python train.py --encoder_depths=[2, 5, 2] --text_encoder_causal=true --optimizer="adamw"
Rows from block 3 of the image encoder of a small contrastive image-text model, named by matrix and row number. Rows with one number within an expert belong to one neuron, the router's apart. Each number is 128 + 24 x the weight over its row's rms, rounded and kept within 0 to 255. All counts start at 0. After the name is the row's rms in percent of the matrix's.
Before each expert's rows are labels from the 100 images, of 14848, where the router gives the expert most weight on average: "strongest on" is what is common among them. Only what is clearly more common there than usual is listed. The data: pictures of board games with random positions, seen at a slant.
# router: router (encoder.blocks.3.mlp.router.weight, 4x128), inputs 0-127
# up: expert up (encoder.blocks.3.mlp.up, 4x128x128), inputs 0-127
# down: expert down (encoder.blocks.3.mlp.down, 4x128x128, transposed), outputs 0-127

# expert 1
strongest on: nearly full; stones on a line grid
router.1 080 [103 110  69 118 116 139 121 117 133 152 109 143 123 122 153 130 127 112  95 133 137 134  94 109 156 124 123  53 147 104 142 164 104 139 190 160  99 129 130 121  96 138 147 129 150 119 174 182 127  96 171 109  94 144 141 147 132 151 168  99 115 180 136 105 132 128 100 107 152 116 132 132 152 120 110 123 140 153 139 105 122 122 156 143 132 104 135 163 130 141 147 143 103 129 116 106 114  99 123 146 142 140 142 133 108 168 119 120 161 130  85 148 126 103  68 161 118 115 133 134 115  72 100 109 140 103 113  84]
up.0 101 [129 132 155 122 148 106  79 119 159 164 124 164  92 123 132 107 134 140 134  82 119  90 145 161 123 102  96 113 144 153 115 136 153 128 119 151 104 177 167 129 117 142 135 161  99 101  93 120 142 112 114 117 124 104 133 178 163 126 119 163 154 115  91 105  93 106  91 102 115 115 123 162 130  96 142 145 148 151 132 184 144 125  79 133  96  94 112 106 167 169 129 140 143 137 113 136  98 124 145 148 112 144 169 147 110 120 156 129 126 117 140 138 142 134 164 140 131  93  73 142 160 129 102 116  83 130 103 128]
down.0 097 [108 119 135 140 130 130 118 172 107 126 115 120 153 161 117 117 120 108 130 109 158 136 116 113  89 173 124  85 153 161 108 115 108 165 125 124 146  77  69 130 120 159 135 106 154 145 126 142  91 120 144  90 189 135 164  96 101 115 171 128 141 144 109 146 175  77 128 122 135 145  95 158 150 115 107 136 129 117  94 112 142  96 117 123 146 118  80 145  95 141 129 135 137 121 116 126 156  99 133  96 132 161  93 134 124 107 119 115 136 111 155 128 126 101 109  95 136 145 193 114 151 111 101 118 129 119 133  74]
up.1 098 [127 132 120 143 146 119 123 111  97 191 102 103  99 117  84 121 181  97 178 144 127  96 136 102 119 100 121 144  90 157 122  94 113 131  80 141 130 131 151 125 140 146 125 116  99 104 206 126 140  95 128 148 131 124 203 124 163 108 151 148 149 145 118 160 126 155 163  89 109 126 161 121 118 118 123 116 121 131 160 111  79 102 144 125 132 122  87 138 116 149 140 142  79 142 118 129 111 141 127 150 132 120 132 150  94 125 108 121 112 134 106 127  87 113 138 156 164  94 144 101 158 119 127 136 133 141 138 104]
down.1 104 [ 90  93 155  89 123 141 129 104 121 109 106 115 115 146 147 154 111 105  74 116 131  80 120 125 134 124 174  78 131  76 170 147 134 124 131 154 109 146 113 138 149 124 141 115 150 134 131 136 135  89 153 159 132 131 136 125 103 123 120 146 162 169 152 120 151 173 115  85 114 128 106 149 121 108 160 128 134 108 112 157  98 128 109 192 118 152  96 137 144 135  94 106 123 117 107 101 154 100 153  72 111 139 134 171 143 103 107 163 120 153 114 153 102 114 135 184 112 137 124 118 134 155 150 154 116  90 138 129]
up.2 088 [132 143  84 144 114 102 146 160 114 159 150 139 106 135  94 125 152 103 156 145 131 113 127 125 116 126 146 158  73  88 113 119 151 190  90 136 133 108 159  99 198  93 125 100 118 120 184 119 128 120 135 124 140 115 155 116 110 127 128 136 130 135 145 157 142 149 130 134 127 108 131 126 136 118 136 145 145 130 141  93  88 116 158 140 126 122 128 172 116 115 160 104  73 139 112 106 103 152 114 180 121 107 140 150 114 123  73  76 129 102 109 141  99 129  93 111 138  99 139 109 163 135 118 138 154 152 139  78]
down.2 090 [146 119 157  90 115 144 118  96 120  84 107 112  99 112 146 130 156  96 100  94 136  81 106 109 149 124 164 132 122  81 160 149 133 128 137 122 134 130 113 131 115  71 144 131 173 102 126 141 125 110 106 163 117 152 171 142  97 109 147 134 149 140 128 113 108 160 116  90 138 164 145 124 108 102 132 147 128 116 141 154 121 142 102 151 122 130 138  77 160 134  88 114 150 117 131 119 128 114 125 140 131  91 106 184 153 124 123 158 113 113 149 123  91 164 138 172  76 143 109 136 121 164 175 164 108 105 176 134]
up.3 082 [125 138 130  82 129 117 136 129 116 114 119 109 133 107 146 152 145 133 140 115 162 147  92 163 138 152 147  96 139 166 135 178 117 165 131 104  93 125 125 135 117  99 132 143 174 143  93 105 145 143 134 111  96 139  95 163 120 124 148 106 157 157 133 113 113 111 124 147 128 201 113 142 186 119  94 132 103 119 186 159 110 117 146 119 124  94 176 103 133  93 143 152 146 119 126 142  86 143 147 144 114 165 175 140 113  95 124 107 138 143 150 144  99  90 145 120 103 169  90 115  89 113 138 113 124 126 152 129]
down.3 087 [145 115 113 165 130 127 133 131  76 108 189 137  99 160 117 133 163 112 129 136 138  99 147  94 140 106 104 161 124 154  95  79 132  88 142 110 135 140 111 110 120 142 158 147  98 173 115  78 129 144 152 148 163 127 143 110 155 138 143 128 113 107 157 150 131 149 128  97 130  90 144 124 125 137 135 137 146 150 119 163 149  95 104 146  92 106 104 105 122 171 135 118 139 153 137 121 174  93 113 138  82 158 138 145 127  89 122  79  81 124 134 115 103 102 109 121  66 128 150 152 119  91 126 132 129 123  99 139]
up.4 100 [115 151 104 154 111 135 100 145 103 156 168 117  82  89 115 144 134 116 110 153 124 148 164 167 145 132 150 136 119 115 106 129 123 152 125 150 156 129 152  77 154  96 106 119 161  89 125 123 145 112 134 133 118 109 187 170  90 137  73 130 154 142 112 118 142 143  95 116 118 143 119 125  97 155 105 140 107 127 162 175 122 112 140 110 129 120 178 155 127 109 134 149 120 146 129 105 135 148 139 176 109 139  96 149 124 126  96  60 152 121 114 119  91 118 117 109 138 120 124 105 121 149 125 131 158  96 158  68]
down.4 096 [160 119 130 116 133 135 128 150 107  63 140 107 115 103 146 143 176  93  93  57 113  78 112 116 154 122 117 116 107 135 124 133 114  79 152 173 132 122 123 118 109 121 139 121 134 148  92 151 138 109 155 160 123 108 129 137  91 109 133 159 105 173 128 166 161 118  97 156 139 134 156 101 126 141 145 154 116 124  81 131 151 115 134 128 118 133 148 109 172 138 122 109 131 136 106 132 170 135 118  95 116 128 147 160 148  73 176 118 109 110 145 102 130 140 108 132  96 127 167 139 115 112 168 150 108 132 129 178]
up.5 101 [192 121 122 127 127 120 118 118 124 125 188 140 110 130 128 105 118 102 108 132 134 120  99 177 113 129 131 106 115  82 139 125 131 128 167 120 172 107 119 115 126 120  92  86 187 137 152 147 168  51 128 126 123 114 128 138 133 152  83 135 122 148  85 119 142 157 108 118 135 161 116 159 100 157 161  92 123 137 122  89 148 106 147 109 149 142 140 139 146 136  80 181 155 121 114 175 167 132 132 120 116 147 133 117 132 172 169  89 123 151 124 121 122 105 126 126 137 150 136 114 132 150 109 132 132  95 144 131]
down.5 101 [139 114 110 151 135 119 115 127 126  96 140 133 146  90 130 128 165 122 161  81  96 149 157 145 139 131 117  98 124 169 107 114 136  83 143 109 127 156 161 117 107 101 167 157 104 142 122 145 114  77 153 133 123 102 118 116 134 120  78 125 134 114 129 125 132 108  98 104 108 138 122 126 112 144 144 132 118 120 127 150 172 148 207 143 138 124 132 168 156 109 150 108 139 135 112 101 118 144 124 106  77  97 155 112  87 124 148 109 122 113 152 150 151 146  85 137 116 165 143 105 157 109 120 211 135 153 104  99]

# expert 2
strongest on: nearly empty; stones on a line grid; digit grid
router.2 112 [157 121 144 118  92 113 129 157 193 129 145 112 119 173  98 101 148 112 174 119 139 183 163 112 140 125 150  85 148 123 103 131 179 139 122  91 101 140 135 101 121 145  88 139 158  55  97 129 163 138 100 129 111 139 119 146 116 142 139 119 111  64 115  77 103 108  79 126 141 138 164 144 121 136 109 153 142 155 114 138 107 128 130 162 122 141 105 133 149 125 118 133 152 140 113 151 146 146 144 137 118 126 130 150 105  94 118 130 131 154 129  94 112 107 169 117 106 125 135 170 155 156 130 112 108 104 145 143]
up.8 105 [132 119  99 159 124  82 118 156 134 135 121 138 115 130 122 145 148 180 147 125 181 108 153 146 136 135  88 125  58 164 163 117 121 148 137  92 147  83 136 111 180 119 105 145 124 129 142 102 195 125 136  88 188  94 132 113 128 143 117 148 160 124  91 148  96 137 105 117 134 117 122 129 169 143 102 135 113 117 122 131  95 143 137 125 125 103 124 148 124 107 112 152 120 102 126 134  91 174 150 152 111 138 139 125 150 143 123 140 140 124 107 106 145 114  61 144 123 111 125  73 119 115 157 146 141 103 139 126]
down.8 120 [ 85 140 133 102 156 112  73 130 156 139 108  94 106 142  99 134 143 177 144 182 118 182 107  80 114  86 144 128 165 148 164 157 111  93 105 113 121 109  74  98 164 104 130 114 129  98 137 133 108 152 130 121  95 180 157 134 149 137 163 125 124 124 125 128 141 114 106 120 136 157 123 131 130 135 151 131 114 141 121 106  91 165 146 122  97  73 103 121 133 118 127 132 111 135 154 128 147 149 123 156 128 167 118 113 121 165 141 128 104 142 107 152 125 129 178  90 102 124 115 150 117 171 164 116 118 115 118 131]
up.9 119 [106 158 149 149 107 103 122 165  99 123 110 127 101 125 156 146 164 134 103 109 169 134 134 138 141 110 134 157  78 121  95  87 107 143 151 115 167  92 148 146 176  97  77 105 103 130  95  85 131 164 136 150 148 119 162 108 123 135 113 124 124 112 136 152 140 116 158 150 139 122  67 114 156  73 137 126  80 136 122 135 181 133 119 130 145 125 118 151 138  98 151 126 115 116 160 104 125 115 122 139 159 120 143 129 139 129 129 130 122 117 141 132 147 158 120 103 127 164 148  59 102 141 112 121 171 144 132  84]
down.9 148 [112  85  93  72 170 152 132  82 152 145 134 137 140 112 130 149 113 147 112 157 116 134 129 109  87 113 175 122 121 114 128 133 135 134  90 122 117 109 154 104  96 137 157  95 100 148 164 163 103  91  92 134 106 155 134 118  91 158 135 105 161 112 159  81 118 124  96 127  91 150 118 132 123 133 149 143 115  84 104 131 121 144 152 175 134 125 137 163  69 114 113 136 152 143 118 140 144 133 159 146 154  96 130 146 112 154 145 167 107 106 135 165 156 115 115 179 133 110 166 121 149 135 143 135 117 151 140 149]
up.10 091 [117 110  90 143  98 116 121 157 143 124 115  93 106 118 140 158 137 137 145 117 211 101 129 142  89 127 146  86  87 124 123 141 127 156 153 131 132 136 124 154 111 128 106 132 121  90 131 134 170 119  79 119 121 134 153 109 167 146 157 127 135 119 113 107 111 147 120 134 131 178  74 153 189  99 125 119 137 161 117 145 157 154  81 144 158 111  91 140 132  81 140 141 134 116 121  90 107  85 130 136 165 138 169 129 126 122 121 146 177 148 116 133 117 114 127 171 123 125 129  82 137 126 104 159 114 115 136 132]
down.10 093 [125 120 150 123 167 116 131  88 106 126 121 115 181 123 107 124 165 146 123 114 110 114 119  71 148  79 112  79 153 176 116 100 157 117  88 136 175  85 126 119 134 134 151 171 104 190 176 148 125 128 131 126 118 169 139 110 122  94 148 105 129 125 139 138 114 137 123 174 129 123 114 136 148 156 116 163 121  99 104 131 128 122 111 170 152 120 130 119 117 179 115 124  70 152 111 105 154 132 144 139 138 140 145 144 195 110 138 139 100 158 111 134 123 139 123 112 110 131 139 136 120 115 130 164 116  98 121 111]
up.11 106 [111 106 147 123 147 145 148 136  97 105 153 136 171 132 140 144 112 116  98 133 108 136 130 152 159 164  97 119 152 103 136 105 120 125 172 164 113 143 120 123 108 131 165 138 113 130  48 123 125 116 124 121 132 145 117 177 120 102 126 107 145 118  75 106 136 100 104 108 148 155  95 125  87 152  75 108 122 163 133  99 128 138 138 132  72 146 144 112 142 160 102  73 175 110 140 151 140 122 115  87 128 147 137 120 169 155 140 148 135 126 151 118 137 139 163 160  95 153  96 144 116 113 173 126 124 112 129 158]
down.11 108 [119  97 133 109 133 148 106 137 111 137 141 101  82  90 142 129  84 117 101 116  89 121  96 146 123 147 170 102 100 111 135 183 113 127 126 114 132 178 173  82 126 117 170 113 126 145  71 107 111  80 122 139 155  73  73 131 101 132 111 108 138 127 103 106 141 172 132 108 129 172 124 154 130 108 142 155 121 103 102 142 133 139 176 128 183 149 110 136 131 140 106 145 123 124 110 141 138  96 131 110 129 115  89 126  90 143 132 184 139 122 112 125 114 153 101 130 108 136 134 110 146 124 150 127 120 107 133 141]
up.12 100 [122 126 139 147 147 160 139 154 101 114 124 112 121 137 140 135 148 153 116 108 108 182 135 100 136 195 117 102 136 146 164 125 118 128  86 134 111 159 112 134 126 123 143 151 158 113 155 127 173 131 106 179 138 141 122 164 140  99 149  99 120 118  66 138  84 106 113 128 157  98 101  98  64 111  96 101  94 126 112 143  98 153 133  90  77 123 157 140 118 141 120 126 130 128 116 130 107 121 114  81 145 145 156  92 158 141 142  91 181 134 148 127 131  99 156 140 126 105 109 127 147 122 119 121  90 154 121 126]
down.12 102 [125 150 123 101 112 113 144 126 137 130 104 154  85 123 145 129 131 159 149 177 150 112 101 125  97 118 142 126 118 108 184 129  62 157 133 149 123 126 100  67 113 146 156 121 143 141  97 109 121  87 122 154 150 117 140 146 126 119  93  83 120 112 139 112 177 173 168 112 113 155  97 132 171 113 150 152 129 119 185 110 133 115 144  86 124 117 128 110 116 143 113 143 136 118 122 136 109 147 130 192 117 107 122 109 139 149 160 110 151  90 110 115 117 129 134 130 163 161 118 152 121 148  94  85 108 143 124 161]
up.13 116 [102 111 130 167  96 120  73 144 144 131 125  88 118 114 105 163 147 149 137 152 168  96 137 120 134 141 101 103 139 171 144 129  91 144 139 117 191  96 143 154 139 117 114 132  86  94 136 120 118 152 125 111 149 128 133 122 107 108  80 138 133 135 147 135 159 159 116 111 132 148 124 130 174 100 127 160  96 151 117 151  89 144 146 148 179  95 122 141 158 114 150  97 109 111 104  85 104 132 117 139 118 186 124 131 165 174 105 110 135 109 124 125  97 134 104 138 111 103 169  92 102 111 132 139 161 120 138 107]
down.13 110 [117 145 110  85 162 109 128 115 142 112 147 151 159 139 112 125 158 134 130 146 137 150 112 114 130  99 123  92 125 157 129 150 102  73 146 138 108 132  39 125 147 120 103  82 148 139 132 153 124 139 125 132 122 144 119  92 115 137 147  90 128 165  95 125  74  81 101 119 153 147 121 127 143 138 175 118 140 100 104 100  98 126 134 151  74 119 140 128 117 191 125  99 122 135 137 125 138 162 140 144 157 154  96  99  64 146 174 124 132 126  98 135 131 118 133 106 147 143 137 108 144 108 121 147 107 124 110 142]

# expert 0
strongest on: nearly empty; discs on a green board
router.0 107 [126 141 117 119 146 142 140 140 109 132 129 132 146 141 128 137 115 144 102 129 108 100 134 141 101 132 102 201  96 122 120 105  91 104 117 132 150 100 108 127 157  68 153 111 121 179 109 119 112 152 112 115 196 110 143 112 118 106 122 148 144 101 133 179 115 148 164 146  99 105 142  99 115 124 131 128  82 106  89 114 137 166 142  70 130 157 149 152  98 126 136  85 113 119 167 122 142 131 148 100 136 110 117  90 152 148 149 134  95  90 147 128 180 167 117 122 148 121 126 114 102 123 129 137 169 152 117 104]
up.8 088 [126 105  63 140 115 158 128 149 132 151 117 138 140 102 116 139  76 147 144 136 107  88 115 122 137 129 112 126 150 123 153 141 140 172 127 135 122 153 146  93 113 125 133 128  96 148 143 155 104 130 149  92 118 157  80 182 132 154 164  87  99 130 145 138 143 126 128 125 180 113 120 127 144 107 129 134 129 162 156 113 109 117 120 161 163 132 158 107 141  79 103 115 111 150 140 149 124  63 118 130 153 137 114 125  98 140 130 112 107 127 125 169 149 136  95 138 134 115 132 158 147 113 122 148 128 139 147  28]
down.8 097 [ 95 113 116  75 152 145 131 120 131 104  72 122 145 127 133 132 111 177 122 145 140 164 164 113 191 121 134 104 114 116 147 144 115 118 122 144 140 144 133  82 152 118 126 156 131 107 122 143 122 135 154 135 123 160 158 101 130 126 127 166 147 150 136 121 156 166 159 147 102 155 106  93 136 142 173 107  87 116 162 113 127 176 128 151  97 152 155 148 110 152 127  37 146 143 125 106 121  94 142 142 107 119 115 146 116 128  70 133 109 105 139 148 151 112 148 119 145 155 104 123 158 139 108 118 122 161 115 140]
up.9 090 [ 96 100 119  88 114 145 161 110 147 149 129 147  75 124 121 109 120 127 164 136 159 133 118 156 157  92 141 129 166 121 151 114 162 102  65 120  85 128 129 110  86 141 138 127 105 123 182 128 170 130 117 135 113  54 123 131 116 127 155 126 155 149 128 174  93 131 125 147 160 125 110 106 156 107  86 173 117 127 105 110 136 113 169 159 126 140 135 123 106 143 126 108 137 136 118  89 141 150 136 144 172 116 128 136 102 110 131 144 152 139 133 105  88 122 115  96 128 104 108 184 151 131 142 134 105 144 128 160]
down.9 101 [148 116 129 119 135 114  97 121  64 134 117 142 120 150 173 118 137 105 132 112  93 119 128 127 144 148 131 115  94 144 142 141 200 165 146 143 152 131 127 134 113 137 138 112 184 131 124  79  86 124  65 112  96 109 107  93 115 102 137 148 145 110 148 154 138 133 113 118 145 101  98 103 102 120 175 154 126 110  97 151 169 113 144 140 134 134 116 146 150 150 159  72 147 165 102  80 112 109 123 118 122 113 150 123 123 115 143 123 129 141 124 159  97  97 110 130 119 159 129 131 138 106 182  99 112 169 116 110]
up.10 096 [181 133 139 180 148 133 124 129 118 140 167 119 169 144 156 135 151  89 104 164 122 137 151 107 140  87 143 152 101 133 138 152 100 108 148 127 149  97 127 107 135 119 119 124 141 126 141 111 170 106 169 130 118 111 124 107 130 104 138 145 112 147  91 146 128 118  99 116  91 166 120 141 109 149 145 121 169 177 125 106  82 102 115  71 143 108 166 125 115 127 151 128 130  83 107 114  91 166 180  87 112 142 174 135 112 145 108 103 107 100 117 127 146 113 140 116 138 138 106 116  89 142 109 146 145  87 108 154]
down.10 092 [160 120 136 115 110 119 137 113 108 148 169 140 135 104 118 173 110  88 112 164 137 137 120 128 111  84 110 137 125 102 131 123 118 110 110 137 131 169 150  85 112 102 127 148 133 176 134 148 121 128  95 142 134 135 108 144 112 110 128  97 112 137 111 124 136 160 132 134 137 127 159 108 149 142 115 149 113 139 128 131 106 120 125 108 175 148 102 110 158 130  97 200 119 139 120 134 166 156 124 143 139 152 101 136 153 109 115 140 187 149 132 102 134 153 141 124  91  43 155 110 131 115 105  78 147  80 120 188]
up.11 102 [100 156  94 135 107 161 153 121 121 135 122 125 188 142 107 139  99 133  92 130 106 130 128 148  83 125 101 143  89 138 128 152 118 121 143 148 210  99 164 104 171 119 129 141 132 141 111 102 114 146  89 128 150 134 152  96 146 100 125 139 124 137 115 111  96 143 130 155 132 155 141 167 149  80 160 117 139 124 133 171 110 137 120 111 119 152  89 138 147 153  99 114 148 156 142 119 145  98 134 147 135 141 191 111 137 110 137 120 106 103 116 119 143 127 133 133 139 101 201  96 141 152 133 107 133 138 113  75]
down.11 092 [ 83 154 177 151 111 148 135 116 142 130 193 157 131  97 138 119 113 136 155  95 122 162 132 121 144 165 121 170 129  92  96 128 114  91 140 117 105 145 122 150 102  88 118 180 122 119 106 150 106 131 183 121 148 137 123 173 140 117 127 144 119 117 110 110 122 126 119 201 118 131 142 122 116  90 130 134 169 123  87  99 131 132 121 107 122 139 173  81 144 127 116 109 150 136 121 168 148 103 108 109 159 134  60 120 121 150 130 120 138 133 134 113 147 113 135 122 144 125 141 154 153 150  84 110 122 113 107 161]
up.12 098 [ 76 173 111 132 141 119  88 116 113 178 140 157 112 157 185 123 145  99 128 120 116 138 104 131 105 106 117 132 112 123 135 130 131 144 111 156 118 134 142  88 134 117 126 131 112 131 139 129 100 131 103 161 113 214 122  98 127 144 153 119 134 122 144 109 161 102 133 177 105 150 106 117 102 166 172 140 132 117 136 148 159 114 150 122 110 140 141  88 138 134 108 162 143 145 128 146 103 145 145 118  72 118 127 126 128 105 141 160 146  79 142  91 107 128 161 122  88 149 103 125 128 183 137  99 123 133 144  76]
down.12 119 [ 80 109 153 129 147  87 121 129 136 156 143 130 154 120  76 107 107 134  97 157 104 149  99 108 159 158  99  90 108 137 113 187 169 104 141  98 144 103 178 148 138 120 132  94 170 142 129 159 129 129 140 153 115 138 132 145 172 103 189  99 118 105 127 165 114 181 140 145 127 145 120 122 129 157 148 139 124 124 103 124 147 124 154 145 161 131 127 136 118 129 134 143 138 117 108 111 171 118  93 145 113  95 120 103  93 116 141 121 116 135 118 106  66 101  95 113 116 143 139 114 107 117 112 115 162 123 122  81]
up.13 109 [115 116 157 151 106 135 139 171 134 106 124  87 169 112 114 152  81 140 175 117 110 104 120 154 115 173 145 128 143 142 140 121 129 209 122 121 101 148  94 146 171 121 114 156 124 133  75 131 113 123 123 121 118 133  94 121 108 165 143  99  93 127 135 128 135 134 139 137 129 133 132 159 161 114 138 161 123 140 123 185 156 117 137 144 140 107 147  94 139  78  99 154 160 153 151 157 133 110 138 133 149 100 103 132 104 100 137 158 144 136 143 145 114 132 128  78 112 191 114 154 144 168 138 125 124 130 135 163]
down.13 116 [ 95  85 128  89 148 144 109 102 138 123 116 133 145 160 127 144 114 131  86 142 152 150 128  54 155 126 172 105 113 119 153 165 136 129 132 119 134 108 122 117 142 106 142  82 149 115 132 122 104  93 149 153 123 123 135 139 149 111 135 140 166 126 115 154 149 149 114  88 113 166 117 124 133 122 141 124  92 101 138  99 118 150 110 151 115 144 105 164  91 129 117  98 115 129 168 122 166  55 142 147 107 105  61 132 138 128 117 106  78 103 110 168 120 121 134 129 120 130 117 119 155 151 118 165 145 181 137 113]

# expert 3
strongest on: draughts; nearly empty
router.3 098 [120 142 151 160 190 113 121  88 102  95 126 123 121  81 141 142 132 127 125 132 128  93 113 135 123 127 138 151 119 146 169 118 144 117  99 137 167 151 131 166 160 141  99 148  85 128 116  90 106  98 139 150 117 129  95 106 157 104  92 150 140 171 120 130 161 132 176 138 119 149  81 149 132 129 160 107 146  91 173 153 146 109  88 136 129 111 122  80 129 119 107 147 139 114 112 128 125 129  92 131 129 133 123 151 154 100 124 141 117 142 135 156  57 122 157 113 142 144 117 102 141 147 150 155  65 122 132 163]
up.8 089 [143 113 124 116 123 105 145 121 129 116 176 176 132 100  91 154  85 137 169 121  98  99 101 132 125 140 151 115 194  84 141 106 112 172 121 148  86 140 143 134 139 131 123 118 130 118 146  94 140 124  94 138 116  76 126 116 104 118 111 146 170 157 132 126 136 164 157 131  98 145 142 131 109 116 155 150 125 121 135 114  88 108 129 125 163 120  95 113 119 136 148 162 168 117 107 126 149 130 130 107 131 173  96 136 102 131 169 132 117 150 146 147 101 180  87 169 150 168 143  92 143 125  97 150 125 131 135  83]
down.8 084 [ 98 127 102 153 112 129 130 125 105 140 158 110 111  85 102  97 133  90 110  94 136  75 109 113 151 125 106 119  74 146  73 130 126 118 136 177 149 140 151 141 120 131  95 113 122 160 149 158 101 136 114 124 146 145 129 121 166 136  98 134 102 146 135 120 127 120 118 138 139 142 138 116 114 126 127 126 116 140 119 180  98  77 126 133 147  77 144 138 156 170 179 134 133 164 122  97 115 156 156 129 149 128 164 146  90 113 111 128 178 148 136  94 110 123 151  98 140 135 168 134 110 136 140 202 151 118 141 122]
up.9 092 [178 147 117 129 162 115 138 129 108 131 130 148 129 111 149 143 102 124 139 143 143 122 137 127 104 152 110 168 120  90 119 116 128 112 140 141 158 111 131 130 166 122  99 125 126 146 145  79 111 132 140 133 174 129 151 102 128  64  97 164 181 158 123 126 121 154 136 144  91 129 165 151  82 130 173 119 125 104 135 175 115 129 112  85 144 117  92 117 105 139 196 113 150 126 119 119 149 167 135 114 108 150 144 143 150 121 121 141 105 117 139 120 115 135 106 175 145 129 164  57 141 137 125 103 132 111  91  92]
down.9 106 [128 144 161 135 118 122 121 143 120 137 120 108  68 107  90 135 113 106 141 153 115 100 127 159 145 156 116 134 121 112 144 131  84 118 125 152  94 155  81 120 107 128 104 104 111 118 111 184 123 132 142 113 109 118 107 115 148 132 104 141 107 170 100 114 153 145 152 168 146 153 167 119  92 152 117  98 147 153 159 133  99 123 132  87 130  85 139 171 171 122 128 146 154 151 106 111 112 157 117 160 131 133 146 131 101 112 150 123 171 116 125  79 144 142 181  91 171 142  98 143 141 159 109 186 138 124 128 141]
up.10 096 [138 138 144 168 158 102 158 129 161  94 174 148 143 120 157 126 124 117 105 147 188 137 128 137 116 173 139 167  66 114 131 136 116 112 166 106 140 133 106 146 139 109 151 140 138 177  76 141 149 124 133 121 134 127 144 129 114 112 137  89  71 145 101 161 124  88 130 141 113 102  88 139 159 148 126  88 155 122 102 137 106 106 108 116 121  95 144 124 112 108  81 129 165 164 155 139 100 116 121 137 112 128 183 135 146 159 106 120 111 135  97 140 129 146 148 130  76 130 131 117  99 136 142 153 136 129 154 152]
down.10 105 [152 115 134 124  93 145 113  93  86 137 102 134 116 134 138 142 122  78 111 163 141 103 150 167 123 112 152 140 120  75 113 140 146 111 143 120  78 134  94 150 111 113 147 112 190  87  77 143 142 107  86 159 119 129 125 111 100 141 129 147 179 157 119 104  92 144 100  81 143 138 195 145 133 103 145  95 131 113 124 105 108 138  74 123  98 134 103 127 137 109 102 160  75 106 139 128 145 114 145 136 131 115 119 126 132 147 144 141 129 128 124 117 122 136 147 147 104 122 116 103 128 177 151 122 120  97 133 100]
up.11 108 [131 160 129 137 107 119 113 123 118 121 168 159 135 120 185 100 124 120 128 150  97 124 128 138 128 125 112  87 105 134 166  72 138 120 132 107 133 130 111 121 159 119 152 176 124 169 106 172 125 144 149 154 101 100 127 114 122 141 161 152 143  68 121 155 132 116 111 118 145 110 122 128  78 120  98 172 173 105 156  94  70 129 104 114 121  88 149  93 119 136 121 133 114 130 105 169 146 158 120 108 133 114 123  93 135 127 133 140 113  92  98 127 114 148 158 113 107 100 116 159 124 130 141 173  93 134 158 179]
down.11 099 [120 112 165 138 139 137 131 139 151  96 139 123 139 184 124 124 175 115 125 115 172 166 115 143 161  92 140  98 146 157 138 153 161 144 122  96  91 124 116 111 131 124 104  88 166 120  95  99 176 115  98 116 157 136 130 110  91 108 143 137 132 114 105 148 116 140 104  78 140 147 116 104  98 133 139 110 100 135 146 103 135  97  94 142  66 135  65 152 139 131 159 137 138 131 108  96 124 134 121 124  94 136  94 163 147 122 149 118 124  88 117 162 146 127  82 133  97 156 150 111 148 110 129 170 140 121 154 111]
up.12 103 [167 104 124 118  70 131 135 132 109 114 145 139 138 113 101 142 123 107 110 149 150 126 141 160 118 154 135 135 156  83 121 140 116 199 160 123 115 140 154 156 131 139  84 120 157  91 115 158 118  58 100 117 101 140 134 143 104 109 120 107 151 139  96  91 118 121 174  95  88 200 133 127 130 128 121 113 119 144  86 123 128 103 143 148 155 140 121 104 136 131 117 147 163 122 117 141 118 128 138 148 153 144 110 147  69 144 176 156 148 156 124 148 126 143 134 126 135 182 137 133 141 134 115 129 156 127 121  89]
down.12 098 [109 122  77 120 148 156 120 112  71 124 161  91 159 105 113 107 105  93 131  90 150  77 104 126 104 127 115 121 107 133 114 110 128 137 153 186 201 104 142 112 146 144 159 118 132 174 185 118 109 103 132 126 153 123 124 143  91 144 109  84 100 167 154 126 130 131 125 142 130 139 130 115 113 126 130 137  86 110  87 189  92 102 132 145 140 128 134 110 140 130 121 124 115 156 128 138 114 162 147 125 147 161 132 120 113 103 125 136 148 173 117 119 131 141 153 105 131  97 134  98 115 121 133 153 139  82 144 147]
up.13 092 [118 143  93 136 145 112 124 110 139 126 114 116 169 132  89 140  73 133 129 123 146 110 128 144 103 150 143 164 134  75 135  85 130  98 151 133 162 109 101 131 158 132 112 108 117 145 129 118 106 152 120 150 173 139 140  63 124  82 107 145 164  99 157 121 132 134 145 146 134 126 188 114 142  64 140 131 139 125 145 150 123 134 113 105 129 126  71 120 116 143 178 101 135 126 133 101 166 138 133 149 110 157 147 127 142 113 107 187 107 111 149 138 125 184 129 157 148 158 165  93 140 137 117 120 124 139 114 127]
down.13 090 [149 139  65 148 116 114 117 146 119 132 145 111  78 141 101 116  92 114 160 176 124  97 124 158 136 150 107 170 139 102 127 133 109 123 126 133 117 154  83  97 101 120 124 121 118  92 111 127 133 147 103 109 142 150  96 152 115 150 126 152 101 142 154 131 183 148 164 106 142 151 140  97 108 142 138 115 135 156 150 145 140 111 120  89 131  93 162 140 167 134 151 153 129 156 142 127 131 175 129 160 128 150 149 114 115 119 114 136 194  93 129  98 120 151 190  89 152 132 120 112 143 155 136 173 140 121 112 153]